config.yaml
crop_scale_min: 1
mask_ratio: 0.75
norm: "batchnorm"
optimizer: "soap"
shampoo_beta: 0.95
precondition_frequency: 25
max_precond_dim: 512
merge_dims: false
adamw_lr_other_params: 0.0015
Rows from block 2, named by matrix and row number. Each number is 128 + 32 x the weight over its row's rms, rounded and kept within 0 to 255. All counts start at 0. After the name is the row's rms in percent of the matrix's.
# c3: 3x3 conv, stride 2 (model.blocks.2.c3.weight, 112x80x3x3), inputs 14-20, a 3x3 kernel for each
c3.1 116 [129 121  94 105 130 116  98 130 145  95 153 156 122 143 167 131 151 136 122 146 149 145 165 185 120 114  91 165 137 120 148 128 131 112 181 255 139  89 163 138 149 138 114 105 119 101 128  78 121 125 141 161 141 124 134 142 144 130 142 124 118  70 111]
c3.2 092 [136 117 179 126 108 142  93  49  87 137 177 117  77 129 165 135  66 145 116 136 108 121 137 116 126 182  90 176 116 131 115 170 133 123 121 164 141 147 157  92 120 151  89 125 146 156 156  94 112 148 128 129 144 146 108 109  74 161 164 123 142 173 154]
c3.3 101 [135 172 150 105 129 121 128 117 104 120 145 106  55 128 125  99 112  98 111  74 140 133 119 140 144 120 154  89 136 181 182 101  64 142 154  54 111 134 119 148 145 177  94 124  85 121 107  87 110 149  73 154 131 147 117 138 138 139 111 119 138 115 134]
c3.4 116 [164 151 126 150 135 152 116 110 127 158 110 107  62 137 164 124 115 194 146 215 183 129 145 127 126  63 116  62 132 183 100 116 113  99  45 117 142  87 116 140 122 150 115  84 116  82  71  67 120 105 131 187 156 132 121  81 102 183 167 166 128 146 127]
c3.5 106 [113 105 110  79  96 142 149 118 136 107 147 143  76 131 159 101 137 168  91 106  93 131 153 127  69 137 102 117  97 165 138 114 117 160  98  75 151 178 160 138 102 110 119 149 111 101  30 122 110 138 119 131 111  91 153 116 120 113 151 136 114 129 113]
c3.6 092 [119  79 112 118 147 172  95 142 137 216 136 102 151 122  83 158 167  98 105 126 140 135 110 130 106 103  81 131 117 134 135 146 165  98 107  94  81 121 132 115 158 128 170  90 189 130 105 102  74 145 106 134  97 142 122 128 138 112 128 148 134 138 120]
c3.7 102 [131 136 130 117 134 117 145 159 111 110 130 142 184 146 202 125 121 178 134 120 123 135 123 195 102  96 139  87 116 109 183 103 160 117 149 243 151 139 100 165 125 130 132 143 126 155 163 144 144 113 158  72 127 142 101 110 143 148 123 149 146 158 133]
c3.8 104 [122 144 135 152 102  79 145 208 172 179 126 101 115 107 175 126 194 151 140 123 122 127 112  83 129 132 144  92 123 115 118 139 169 110  94 117 102 187 125 105 161  99 123 125 101 144 179 158 104  94 114 111 131 158 157 201 134 112 149 133 115 158 170]
c3.9 083 [ 92  77 136 151 120 115 146 119 102 168 133 103 181 113 107 156 109  63 136 116 103  90 114 104  83 145 109 208 121 110 185 156 196 162 229 169 150  74 106 150 120 179 159  84 139 162 165 127 149 137 114 121 130 152  87 188 157 150 129 176 135 209 173]
c3.10 104 [135 149  64 140 155 156 119  94  97  49  35 176 142 132  97 145 156 118 146 198 159  88 101 103 116 136  86 119  96 186  99 137 111 115 153  98 135  79 146 151  79 170 149 153 157 168 100 132 154 130 115 109 115 125 125 158  95 117 126 119 146 151 162]
c3.11 098 [165  89 126 170 145 140 124 125 170 114  76  98 152 159  27 159 142  83 108 176 101 130 131 156 114 115 125 202 184 114 179 129 149 168 143 168  77 135 112 124 144  66 152 202  56 135 175 140 120 135 130  94 159 145 114 102  97  71 118  98  91 116 159]
c3.12 087 [140 140 140 141 123 188 162 194 120 126 130 118 116 117  70 105  97 212 156 171 153 126 108 111 128  84 151 127  92 173 119 158 132 179 188 169 118  99 139 127 109  85 126 124 183 171 162 145 138 106  61 126 188 112 121 107  63 103 102 115  83 100 131]
c3.13 116 [ 98 112 171  66 155 162 140  93 124 166 193  79 173 137  71 123 102 140 138 153 164 120 152  85 118 115 179 140 123 163  93 134 165 117 212 102 110 115 140 139 115 150 118 135 126  99  79 110 141 110 150  99 119  95  92 133 162 134 112 164 142 126 140]
c3.14 110 [115  92 121  89 124  69 145 120 110  72 146 139 103  98 211 166 141 125 133 167 134 108  55  34 162 132 175 110 125 152 133 113 109 142 162 113 157 117 113 183 114 137 144 164 129 137 107  81 169 116 106 116 145 155 158 131 129 109 109 133 156 138 124]
c3.15 105 [113 113 121 101 111 189 159 164 136  99  99 114 122 156 156 174 214 134 129 150 173 162 181  93 159  88  82  99  97 117 112 104 176 161 156 168 132 110 123 143 132  97 121 107 110 104 106 119 108 155 180 139 129  76 179  94 100  99 105 133  75 153 180]
c3.16 109 [122 134 121 147 136 144  99 118 114 160 162 198 194 142 136  47 173 140 154 101 140 159 126 143 122 110 114 121  86  96 163 134 143 119 127  62 139 199  91  92 144  73 128  60 116 133 121 126 116 119 121 136 148 134  99 133 143 119 139 118 146 138 113]
c3.17 105 [104 172 134 155 128 134 173  82 142 131 127 107 192 146 111  76 131 160 107 112 136 137 140 183 130 120 107 139 129 127 131 184 135  85  82 150 112  91 112 153 157 145 119  93  83 135 141 110 134 127  88 114 108  93 115  86 100 159 129 117 147 148 146]
c3.18 102 [126 146 135 175 122 102 148  86  77 136 144 176 157 114 122  64 110 100 206  97 165 138 120 136 130  99 141 105 112 135  84 105 103 130 135 143 152 171 122 110 126  58 201 123  55 104 144  95 122 113 120  77 111  99  91  91  92 126 118 150 107 121 141]
c3.19 108 [109 118  94 162 141 120 126 135 102 114 128 121 125 113 206  99  96 176 122 140 132 122 140 133  94  98 133 107 158 142 143 142  96  65 143 114 141 115 166 167  88 156 193  92 143 107 113 125 133 158  85 129 148 138 125 135 110 109 124 152 134 106 138]
c3.20 100 [162 103 137 138 200 163 112 125 124  99 121  88  85 141 185  61 153 104 150 119  88 121 122 120 138 151 129 138 134 115 152 154  86  94 105 129 149  74 121 161 132 146 102 134 130 133  91 179 181 167  74 116  74  78  99 143 104 137 109 148 151 100 120]
c3.21 105 [145 159 151 113 142 111 177 183 121 126  94 148 131 146 165 100  73  78 178 159  96 136 107 125 124 117 121 128 104 118 115  96  83 144 115 181 120 153 192 117 125 106  74  81 101 177  98 111  91 121 107 128 125  75 108 206  82 125 154 128 120 137 138]
c3.22 107 [171 123 120 127 119 167  93 123 111  99  66 176 146 112 142 144 117 156 129 138 111 117 160  81 183 150   6 158 115 190 158 160 174 105 160 149 107 140 115 178 109  63 142 143 135 140 117  88 138 153 125 166 119  99 172 148 151 112 132 120  94 128 177]
c3.23 111 [176 102 113 110  55 136 136 142 111 110 125 117 133 128 106 182 139 157 127 132 127 156 137  92  89 149 122 197 103 150 170 113 119 153 106 101 148 170 144 189 149 125 100 110 108 164  88  58  94 104 121 129 164 160 116 142 163 165 136 140  89 106 121]
c3.24 075 [155 132 127 121 108 132 123 166 169 150 174 145 129 135  94  67 106 112 129  51 109 168 145  82 124 170 119 117  63  95 101 129 143 119 119 165  97 110 139 104 119 146 138 171 176 159 116 129 124 126 104 102 134 165 140 133 137 150 155  60 146 102  35]
c3.25 082 [116 135  50 109 146 141 137 105 181 100 134 128 129 169 137  70 156 116 108  97 105 123 114  35 122 157 102 201 141  84 139 109 152 113 190  97 106 130 105 134 115  85 133 174 146 123 117 127 135 105 100 110 112 157 134 210 112 122 184  83 105 221  97]
c3.26 092 [133  92 171 105 128 174 143 222 236 167 140 131 142 149 157 140  88 168 137 119 104 134 165 125 181 123  76 164 114  95 136 109 155 112 110 111 108 108 138 140 153 195 133  94 158 138 136 113  98 157 142 126 100 117 120  94 120 113  94 143  89 101 123]
c3.27 103 [105 148 144 100  96  64 133  85  83 109 154 123  73 114 131  45 187  96  65 134 159 132 129 128 112 153 121 155 112 181 115 140 149  61 178 126 147 133 180 230  62 121 161 133 109 133 154 164  98 117 135 149  91 101 129 130  80  95 105  83 111  89  64]
c3.28 107 [141 149 111 153 126 144 174 126 158  77  39  72 136 127 176 123 135 191 103 150 174 172 130 150 117 118 144  84 191 172 130  99 159  93  93 195 100 173 143 135 160 101 105 168 128  99 142 108 121 157 115 122 127 109 101 119 141 101 146 144  94 135 147]
c3.29 104 [ 90 152 122 121 164 105 139  99 127 104 116 171  68  88 124 130 136 128 132  78 140 123 127 158 135 136  80 148 151 153 133  93  86  80 109  94 151 181  87  90 154 131  90 137 176 186 160  79 118 134 123 111 108 147 147 152 125 142 142 165 120 115 137]
c3.30 105 [ 37 146 132  22 146 164 125 136 106  98 103 202 137  83 221 132  92 161 185 139  84 153 110 132  95 156 138 121 110 103  79 121 116 100 126 152 159  98 116 183 104 155 124 124 169 145 130 103 104 107 131 166  87 108 138 141 115 149 159 138 127 130 125]
c3.31 098 [127 140 155 123  95 186 101 105 119  86 130 116 118 148 131 130 101 164 122 191 120 146 117 131 146 166 162  64  52 106  79 163 159 117 157 135 136 101 112 185 113 186 255 190 134 142 158 155 121  68 113 134  93 118 146 139  51 150 147 116 114 124  85]
c3.32 109 [115 147 135 131 108 122 104 134  76 188 104 109 162  97 143  89 160  96 147 140 170 107 130 139 102 137 110 105 137  79  85 118 127 131 111 114 126 144 110 146 143 126 117 133 136  94 172 115 117 126 110 113 125 110 125 124 158 107 118 134 127 139 124]
c3.33 113 [110 156 144 116 111 116  77 128  92 118 149 117  75 119 139 105 103 160 163 176 164  80 116 162 142  98 126 159 133 133 173 142  96 134 140 145 113 150 128 138 157  93 152 149  95 140 151  97 108 188  80 102 135 147 128 123  95 122 137 132 106 133 161]
c3.34 103 [105 103  74 137 135 110 137 110 123  99 104 150 122 125 163 150 132 143 138 118 129  81  93 120  95 125 155 119 123 101 156 136 181 166  61  86 120 146 177  64  84 159 115  84 180 142 155 127 138 122 144  83  97 132 141 151 145 100 123 144 133 131 140]
c3.35 092 [101 128 160 133 127 147 133 122 106  85 161  84 117 111 113 133 126 139 126 143 141 110 132 158 118 148 150  76 149  66 119 112 205 144 142 151 153  79  85 121 107  61 153 102 120 113 122 179 128 153 156  96  75 100  83  81  53 125 139 123 145 153  94]
c3.36 111 [191 164 106 168  94 106 166 171 120 136 123  73 107 166  83 151 119  55 166 130 116 112  62 124  45 122 158 122 115 132 160 112  91 122  69 186 174 154 114 126 138 150 156 122 136 147 128 143 105 117 162 117 176 171 146 119 129  95 115 112  89 109 100]
c3.37 097 [ 95 106  88 126 131 119 110 158 158 117 139 156 171 126 140 160 144 140 193 198  55 149  93 133 134  73 116 187 107  58  63 134  87 118  92 139 134 153 143 165 142 178 143  93 115 128 118  75 158 138 144 112 140  53 132 168 126 162 158 173 141 140 158]
c3.38 112 [ 87 115 128 110 115 103 121 141 192 140 111 188  75 115 167 162 167 201 131 153  81 116 134  66 141 118 144 128 150 118 126 141 108 175 155 136 125 128  85 127 146 152 128 137 170 114 158 107 120 135  83 100 159 180 131 118 123 144 118 144 170  94 101]
c3.39 090 [112 129 113 182  86 214 156 117 126 128 156 118 150 136  90 115 129 104 146 152 126 138 131 150 162  80 157 104  88 117  97  93 144  61 127 119 161  86 108 121 130 117 176 139 142 118 179 124 110 120 135 125 199 149 102 111 106 117  71  69 133 117 106]
c3.40 109 [139 157 133 118 127 134 149 121 114 218 174 105 133 145 143  64 118 124 108  90 124 155 168 166 147 129  90 115 119 186  66 146 158 163 140 136 159 147 144 152 131 127 147 181 200  93 107  89 137 150 159 107 101 135 100 104 154 171 121 142 145 162 136]
c3.41 096 [103 133  79 152 153  34 122  29 113 148 140 164 173 124 135 170 133 106 141 140  80 150 130 133 116  97 150  56  64 153 116 145  97 143 155  52 109 119 114 131 134 148 124 147 106 134 119 129 124 147 131  88  94 122 127 127  93 106 112  78 165 154 126]
c3.42 096 [144 125 162 121 138 231 124 125 132 103 145 112 144 118 162 112 113 154 142 153  49 118 120 112 137 151 120  85 113 136  80 119 108 127  94 140  81 106 135 133 152 127 134 160 112  65 132 130 114 126 139  83  92 125  93 124 158 149 118 152 153 182 172]
c3.43 110 [135 119  98 169 105 128  90  87 153 116 152 103 129 135 165 122 185 117 125 169 157 115 103 134 143 132  92 106 162  72 148 133 130 118 105 117 118 120 108 157 119 187 105  78 100 133 115 157 128 106 102  84 109 139 100 112 131 121 110 148 138 144 117]
c3.44 097 [164  82 129 104 110 219  90 108 178 135 119 122 101 133 157 180  90 127 101 115 137  94  93 209 132 115 197 122 129 142 138 111 123 161 130  98 104 132 114  73 150 157 127 186 137 145 118 109 108 125 133 134 172 141 111 181 138  84 112 144  99 148  83]
c3.45 085 [123  98 106 141 115  75 160 183 116 148 103  55 116  95  65 106 151  93 130  42  90 162 133 103 225 173  73 135  82 113 104 110 105 132 138 119 129 177 156 120 126  94 117  93 114 157  97 164 153 177 115 160 132  65 104 123  92 161 156  87 150 223 135]
c3.46 096 [109 176 130 155 155 147 120 112 130 119 184 121 129 105 206 112  99 176 142 117 121 146  99 145 173 112  91  91  41 141  82  75  81  74  44  79 142  94 122  67 100  94 106  77 102 102 146 135 119 157 118 110 148 124 145 168 118 123 129 126  82 124 142]
c3.47 099 [128  46 119 153 112 159  88 114  58 138 117 114 174 151 110 135 197 124 115 119 109  88 115 165 112 130 149 161  97 109 196 116 107 134  77 131 159 148 124 119 125 191 151 200 157 129  79 150  93 111 100 143 148 116 201 128 171 113 144  91 138 108 138]
c3.48 088 [123 104 146 178 158 179 150 120 135 134 112 107 112 109 197  64  36  75 142  83  72 141  91 159 137 202 152 190 136 116 169 135 133 175 122 140 144 125 134 153 156 141 113  93 103 116 113 138 110 142 213 151 114 162 120  97 118  96 109  98 160 155 134]
c3.49 103 [146 179 109 138 140 142  94 130 166 141  78 126 194 171 103 151 152 141 146 116 109 148 128 153 148 146 154  98 126 106 109 126 107 143 144  78  75 131 163 139 146 132 122 129 133 110 106 146 140 155 113 108 119  91 117 164 150 143  90 180  90 113  91]
c3.50 087 [119 133 156 137 121 143 112 105  96 144 136 169 188 145 179 131 132 154 112 149 132 120 139 114 141 127 143 141 175 195 153 133 149 112 113 116 105 129 106 121 157 160 107 106 164 122 132  92  93 106 147 159 126  89 113 116  96 164 140 131 138 108  88]
c3.51 092 [123 142 151 136 118  69  91 136 150 129 100 143  96 154 134 157 131 134 146 145 109 105 147  87 131 146 160 111 169 127 124  83 150 100  52 162 146 121 178 146 134 158  76 137 178 116 111 126 111 123 105 194 129 118 143  98 144  80 161 166  70 147 175]
c3.52 098 [122 161 131 163 138 115 118 128  52 152  82 140  94 161 110  82 141  99 130 102 139 144 123 168 170 129 197 118  92 163 180 141  40 108  95 145 178 111 128 137 112 155 141 170 142 118 111 215 108 115 124 130 153 150 134  94 112 162 127 141  83 122  99]
c3.53 104 [116 145 124  93 107  99 110 127 126 163 135 135 143 118 154 165 113 162 144 125 150 129 131 157 135 109  79 149 116 154 203  59 169 126 122 144  60 231 154 103 162  87 118 196  87  85  93 141 103 135 148 126 143  80 127 127 118 134 134 160 137 134 144]
c3.54 093 [161 158 101 152 113 130 147 191 155 172 104 148 190 139 149  76 147 136  81  47  90 129 198 124 142 109 107 124 103 182 108 112 111  88  47 149 130 152 156 132 146  62 133  74  40 103 122 115 150 113 124 164  81 149 181 141 125 150 124 133 136  92 104]
c3.55 096 [139 135 109 115 132 177  89  90  74  87 126 103  94 101 112 107 101 117 109 114 118 116 125 104 119 139 144 133 122 107 113 129 105 125  78 109 173 131 179 122  90 175 192 154 223  97 151 165 115 122 140 155 108 147 121 139 144 114 144 137 128 151 113]
c3.56 121 [123 149 132 142 154  80 105  70 125 128 131 126 104  87 184 202 109 101 151 140  84 171 149 126 174 123 103  64 198 163 121  77 171 143  95 130 129 120 101 106 117 139 137 138  98 100 125 157 136 115 144 144 116 139  94 134 124 134 124 147 143 157 117]
c3.57 111 [ 96 113  78  89 102 107  81 109 136 103 124 139 129 115  71 150  68  80 153 123  94 148 126  97 148 130 132 150 154  99 141 151  64 161 209 105 109 145 102 168 124 122 103 151 131 100  83 112 139 122  94 120 102 112 130 147 106 115 144 114 105 113 104]
c3.58 093 [ 95 122 122 129  89 163 115 173 228 160  92 210  99 123 138 148 150 176 133 145 122 134 129  40 109 155 126 111 130 123 157  87 135  97 116  71 117 161 178  69 116 154  97  78  67 148 156 205 132 109 183 122  97 118 157 165 143 125 158 130 104 101 112]
c3.59 099 [141 161 149 151 127 136 170 135 179 159 158 145 116 140 112  85 103 111  91 102 142  89  72  96 134 205 149 141 117 139 145 121  71 111 102 188 152 188 142 103 110 109  80 104 102  88 112 113  87  84 116 121 145 106 133 168 124 110 103 128 146 136 130]
c3.60 108 [142 136 134 102 152  87 140  93  84 132  75 142 129  89 136 168 196 175  98 152 120 124 146 121 113 144 100 129 162 108 170 146 136 103 108 187 117 167  83 126 168  99 163 158 117  66 110 177  99 116 186 147 113 151 138 148 120 124 139 120 118 142 163]
c3.61 115 [162 143 107  77 151 161 150 101 142 152 170 108 158  77 144 175 124 121 164 180 134 164 127  89 143  79  82  49  92 111 120 109 219 218 138  56 112 117 157 137  93 132 104 164 108 105  77 161 130 150 133 140 150  87 140  78  92 161  95 130 126 126 140]
c3.62 110 [136  96 143  92 145  97 155 140 108 150  80  99 156 115 152 136 153 137 102 132 175 111 133 154 165 108 118  91  63  91 110  84 119 131 130 129 119 130 103 145 142 130 162 103 140  93  92 135 138 138 126 105 110 110 142 135  96 137 119 133 109 134 133]
c3.63 102 [122 112 106 163 148 179  69 145 152 110 125  90 155 127  90 104 159  85 166 153 143 106  89 116 193 135 123 102 152 112 114 172 130 145 131  31  76 108 108 155 150 124 122 158 124 108  70 129 114 157  99 105  89  99 156 129  96 149 110  98 195 137 138]
c3.64 084 [ 76  85  95 105 120 132 131 140 125 117 121 125 121 166 145 177 200 136 123  88  92  81  91 101  89 184 161  90 149 136 125 127 132 163  99  99 144  98 130 133 126 135 130  84  70 131 123 124  87 113 151 122 185 161 156 117 153  98  92 139 101 134  82]
c3.65 103 [138 147 140 189 105 161 111 115  88 146 127 169 100 120 139  91 124 193 147 128 121 164 137  91 121 184  56 120  95 114 132 127 149 103  85  84  79 165 133  90 142  86  86 149 137 111 132 173 117 139 104 110 151  82 173 134  98 117 129 102 102 118 120]
c3.66 116 [111 158  88 123 109 182 168 182  57 149 186 159  96  78 142 178  76  79  92 102 161 192 147 137 126  89 141 199 159 110 133 128 113 114 148 202 131 176 137 116 145 114 151 124 163 109 102  95 127 106 115 143 155 166 111 144 131  89 129 152  80 147 122]
c3.67 095 [ 80 102 131 147  67 134 112 106 149 116 118 157 132 170  36  95 177 107  93  98  78 112 195 114 162 110  89 113 120 187 127 131 145 127 123  83 131 125 173 100 130 100  96  92 124  69 134 109 126 131  76  96 115 101 129 133 143 135 142 131 121 130 130]
c3.68 096 [112 147 106 207 137 143 155 170 137 180 131 153 103 156 169  88 106 142 102  75  69 107 132 118 129 158 132  77 103 144 153 120 183 136 121 140 143  68 136 131 123 151 138 137 113  93 106 131 105 107 169 154 124  98 158 116 164 111 122 158  83  78 118]
c3.69 082 [111  89  91 133 127 212 119 128 220  64 133 118  97 148  73  75 132  65  85 168 202 136 130 169  92  95 196 122 131  88 116 159 113 119 154  95 135 199 132 176 133 157 139 191 125 166 131 120 163 132 120 103 112 128 173 141 138 113 127 228 116 166 168]
c3.70 092 [119 106 148  92 118 173 102 162 178 139 113 120 187 174 126  78  94 174 128 134 111 114 102 172 119 110 116 121 180 162 106 132 200 131 107 118 155 139 114 119 143  94 126  90 124 127  73 132 150 104 109 147 169 126 144 153 126 133 133 169 151 145 105]
c3.71 075 [187 146 102 147 128  81 140 172 110 119 111 137  42 120 103 165  71 163 135 147 147 137 116 172  91 144 141 126 132 156 178 156 110 230 144 115 137 161 138 121 137 158 116 145 120 104 127 141 141 115 179 119 143 152 164 126 183 112 151 223  82 117 218]
c3.72 108 [115 138 125 168 113 104 102 104  86 107  90 140 169 138 158 135  59  87 136 159 187  90 132 125 159 100 126 128 150 187 153  92 179 147 147  86 177 160 125 122 130  73 111 117  48 115 164 158 104 142 103 119 108 122  93 102 163 139 113 156 128 110 110]
c3.73 107 [141  52 152 215 112  71 162 137 102  97  46 165 106 149  84  96 185  22 153  96  96 129 161 155 144  96 122 123 148 188 116 120 204  87 124 106 168 107  95 132 101 182 123 107 115 107  79 182 149 114  98 151 120  85 160 164 100 146 139 149  85 110 140]
c3.74 099 [134  83 158 126 135 121  91 117  57  75 108 201  64 136 122 148  62 131 144 170  85 171 128 127 148 143 110  65 141 126 130 122  74 110 117  95 158 170 137 100 129  95 133 151 100  99 183 163 111 134 137 147  71  75 160 123  85 159 136  50 111 144  96]
c3.75 082 [124   0 108 105  86  44 103  61 128 133 175 195 104 118 174 114 166 131 129 138  91 146 114 139 139 144 150 118  47 149 106 148 117 107 150 146 126 189 126  78 106 156 141 133 129 144 139 117 146 139 106 174 136  95 111 102 134 150 144 148 118 125 138]
c3.76 106 [150 142 124 112 134 143 114 102 100 138  83 140 143 153  78  93 136 121 131 104 108 139 133 156 123 112 112 132 151 105  96 115 106 108  72 122 110  14  97 153 105  78 224 155 173 119 135 125 143 152  88 158 138 163 178 129  91 105 120  97 101 125 109]
c3.77 093 [113  97 174 124 139 128 119 121  82 139 103 159 135 107 110 116 157  81 140 103 129 119 143 126  61 147 181 100  68  82 107 147 114 136 188 131 142 138 113 138 130 172 139 111 190 124 121 155 101 130  73 176  72 142 105 153 140 111 144  96 113  60  96]
c3.78 104 [130 110 164 127  93 110 102 161 188 106 171  88  87 129 153 124 133 202 121 159 130 128 153  70 155 146 107 120 116  72 151  78  59 105 104 114 103 150 118  98 116 122 125 182 164 146 118 140  81  86 122 125 137 167 156 170 135 109 152 144 102 115 120]
c3.79 086 [123 103  97  49 106 152 119 174 174 149 142 117 121 131 186  99 124 106 135 124  95  91  98 153 153 154 167 174 178 129  41  92 185 134 121 159 132 125 131 110 139  68  84  71  61  89 127 129 150 160 185  94  61 136  92 119 102 120 132 145  87 106  81]
c3.80 109 [105 140  93 147 132  93  99 130 122 138 147 152 168 109 112 151 187 175 128 157 142 100 107 154 110  53 149 131 129 136 173 119  85 159  79 100 114  94 175 161 111 131 190 128 112 148 142 138 198 104 198 159 107 205 114 120 102 110 134 130 103 111 151]
c3.81 087 [133 143  95 100 158 163  74 131 169 139 173 156 114 165 126 109  93 126 105 127 116 170 147 103 134 198 155 159  72 160  78 119 106 144 163 134 149 126 127 169 121 166 182 118 123 151 100 100 137 137 105 106 105 112 123 145 118  84 147 129 107 125  99]
c3.82 109 [115 106 126 146 128 134 125 110 147  75 121 109 167  96  63  96  99 175 130  76 175 142 156 154 152 177 149 120  83  74 102 149 148 121 126 143 118 151 110 109 118 134 175 154 140 147 174 181 119 140 133  74  65  70 159 172 110 128 118 162 121 134 160]
c3.83 083 [161 150 111 156 120 101 143 171 206 123 125 132 109 168 141 142 150 107 164 124 114 116 131 183  98  86 162 193 104 190 187 160 183 126 151 105 116 133 118 128 140 146 141 116  72 116 154 135 145 118 133  87 146 123 121 121 111  95 139 140 162 154 108]
c3.84 118 [150  91 132 166 139  71 118 125 147  67 130 133 120 103 194 167 101  89 116 170 107 155 115 136 101 123 185 121 113 165  62 124 191 200  85 157 114 148 130 184 135 109 152  86 118 134 106 174 135 102 159  85  80 127 111 100 143 134 125 114 167 110 117]
c3.85 101 [106 114 128  58 131 163  96 123 137  91 134  77 110 114 127 174  85 150 159 133 119 176 139 113  88 138 166 124 136 105 150 122  50 118 123  90  96  62 128  74  90 152  56 137 163 135 132 125 114 120 136 140 131 139 126 126 119 142 130 114 141  95 167]
c3.86 086 [ 96  67 133  94 113 119 121  65  90 147  72  87 153 138 110 141 152  76 116 112 135 113 148 132 145 156 125 162 192 114 119 131 131 129 124 140 120  81 114 151 100 137 168 135 110  91 170 117 146 128 209 143 165 195  97 110 202 118 124 135 143 136 170]
c3.87 097 [166 125 132 127  89 136 159 116  73 141  96 147  34 172  90 125 162 122 147 148 116 116 136 169 126 127 160  77  93 126 112 120 136  72 134 151 112 106 103 101 112 101 145 137 133 154 137 134 126 125 135  95 155 149 102 137 164 121 108 171 105  91 151]
c3.88 084 [151  98 213  92 153 112 102  98  40 161 146 127 143 136 113 107 109 129  71 115 147 124 114 156 116 200 164 131 134 105 125 142 143 117 110 148 121 150 128 115 142 101 116 134 139  77 164 158 118  97 132 165 208 135 164 101  64 166 168 162 138 126 161]
c3.89 093 [146 175 152 137 136 131  93 122 136 144 132 113 134 139 151 114 184 178 145 120 127  91 106 138 106 160 121 141 119 151 148 117 152 103  92 173 132 140 121 101 149 146  88  95 142 129  97 115  89 130 112  69 122 132 100 171 115 147 124  87 133 127  93]
c3.90 098 [130 129  72 111 126 138 105 123 170 135 137  82  98 125 109  57 106 140 111 110 111 176 115 101 114 119 136 119  95 144  72 117 183 128 165 166  87  70  34  73 139 163 136 141 120 150  80  93 114 131 152 121 177  99 126 119 154 125  98 143 104  99 134]
c3.91 101 [ 75 145 136 127  88 159 137 118 172 124  78 171 115 108 129 115 126 186 156  95 110 102 110 148  65 104  97  97 120 112 114  80 169 161  94 183 114 212 101 191 158 124 197 168 109 139  68 105  62 130 107 124  84 134 127 119  94 139 151 124 116 100 112]
c3.92 091 [154 168 121 154 109  95  94 155 124 122 156 180 149 144 138 114 131  93 116  99 140 127 148 174 111 109 114 102 108  70 102 104 138 138 184 103 169 153 144 119 130 176 187 161 126  88  76 123 163 135 117 137 109 132 105 117 138 158 122 135 118 156 114]
c3.93 097 [143 145 103 133 133  96  89 175 179  80 117 175 147 148 167 129 108 141 105 112 173 146 112 179  73 116 112 180  93 101  92 154  62 151  98  65 125 188 124  56 106 207 118 132 149 121 146 109 125 148 108 170  98 107 128 114  97 124 115 172 137 111  93]
c3.94 082 [121 165 152 109 106 224 135 120 141 138 171 115 125 115 159 101 107 127 101  92 106 158  98 113 163 216 196 119 123 112  60  84 139  90 127  88 118  95 100  66  82 100 118 160 141 104 150  91 121 101 124 164 140 155 144 114 129 118 101 134 168 212 147]
c3.95 097 [117 150 136 129 125 113 108  72 137 106 118 105  88  99 179 189 106  79 119 189 173 142 140 110 112 110 119  82  83 144  91 133 134 120  88  75 165 194 139 124 178 212 126 129 116 122 129 102 157 119 137 122 141 104 141 190 104 152 136 114 138 121  86]
c3.96 093 [124 128 119 102 158 113 131 158  85 110  90 137 175 121 111 173 145  72 110 134  95  71 135 203 120 143 165 127 132 166  96 149  95 114 144  85 133 170 149 136  92 132  98 135 133  71 140 136 106 136 143 132 116 106 125 150  96 138 120 172 134  98 115]
c3.97 109 [118 144 182 131 159 226 118  69 157  95 123 171 157  93 149 165  88 103 123 135 159 149 104  91 104 124 116 135  45 114 176 127  77 122 157  89 126 121 149 147 127 132 143  66 103 130 115 133 166 140 119 113 111 114 141  99 156 119 114 116  75 144 136]
c3.98 090 [107 113 129  73  94 118 106 218 143 131  87 121  78 118 113 161 175 142  87 108  95 130 101 125 142 157 190  98 150  97 138 117 132 147  88 155 139 131 160 115 109  66 173 187 177  95 183 150  92 111  85 191 145 165 116 133 153 120 103 111 119 160 130]
c3.99 097 [ 98 123 121 141 133 125 159  96 125  93 144 125 140 151 101 147  81 104 135 105 111 123 143 139  67 111 121 127  91 136 100 112 156 165 148 171 175  83 145 117 141 145 114 137 109 127 141 122  84 144 126 134 124  94 140 148  69 142 149  90 128 150 110]
c3.100 079 [119 130 124 120 157  66 122  10  45 107 144 192 118 141  85 144 157 136 123 121 172  86 151 150  74 187 146 118 113 107 153 149 134 145 134 134  98 122 130 114  84  75 128  85 117 192  91 134 109 117 122 118 183 158 119 173 118 141 165 152 127 129 143]
c3.101 106 [114 109 108 181 127 129 150 103  93 125 150 154 103 158 155 121 117 146 126 187 117 120 100 111  99 109 134 109 173 158 156 143  78 139 100 116 155 146 108 133 121 111 130 130  92  98 115  70 135  82  95 159 160 152 157 145 148 149 135 155 118 122 132]
c3.102 108 [159 120 137 137 125 122 134 167 124 138 160 103 128  94 108  90  68 144 113 156 189  90 113 131 144 100 112 135 194  99 107 152 121  93 139  91 181 172 122 151 100 156 106 100 156 162 126 102 159 151 110 132 125 134 139 128 106 138  86 122 210 104 142]
c3.103 093 [118 111 100 156 161 133 129 139 121 110 119 151  59 148 158 105 161 122 115 171 165 151 147 172 150 107 130  96 104 153  73 153 194  49 141 174 142 169 146 154 142 119 108  73 120 104 137 131 167 113 126 175 105 110 144 129 151 131 124 193  98 163 167]
c3.104 081 [134 115 171 124 111 130 145 234 177 126 113 116 138 147 140 143 201 159 152  93  60 127 119 105 129 137 164 147 157  88 179 152 135 125 131 108 100  50  80 184  87 150 137 135 173 134 129  93 195 178  60  90 144 153 120 132 156 112 117 135 107  86  60]
c3.105 104 [136 111 112 165  96  81 147 116 103  99 106 129 167 107 137 152 214 144 121 150 172 119 142 111 118 108 122  92 152 187  95 121 206 143 159 137 177 121 109 125 103 131 172 105 131 170 145 145 111 141 150 110 103 143 130 137 159 157 132 151 162 133 123]
c3.106 097 [133  83  87  84 136  93 138  99 144 190  65 188 119 129 117  99 137  93 122  61  85 142 127  76 127 134  84  89 128 147 155 112 109 146 109 159  88 171 142 139 162 130 111  99 123  84  92  87 118 103 146 148 129 155 139 125 157 122 172 112 153 135 131]
c3.107 108 [118 156 151 119 144 156 140 156 131 139 113 113 133 137 111 126 153 149  96  74 120 124 168 110 100 146 103 117  89 113 118 132 179  51  85 172  90 110 118 160 146 131 146 143 169 134  84  88 180 154 163 174 142  62  91 111 135  97 141 154  96 132 115]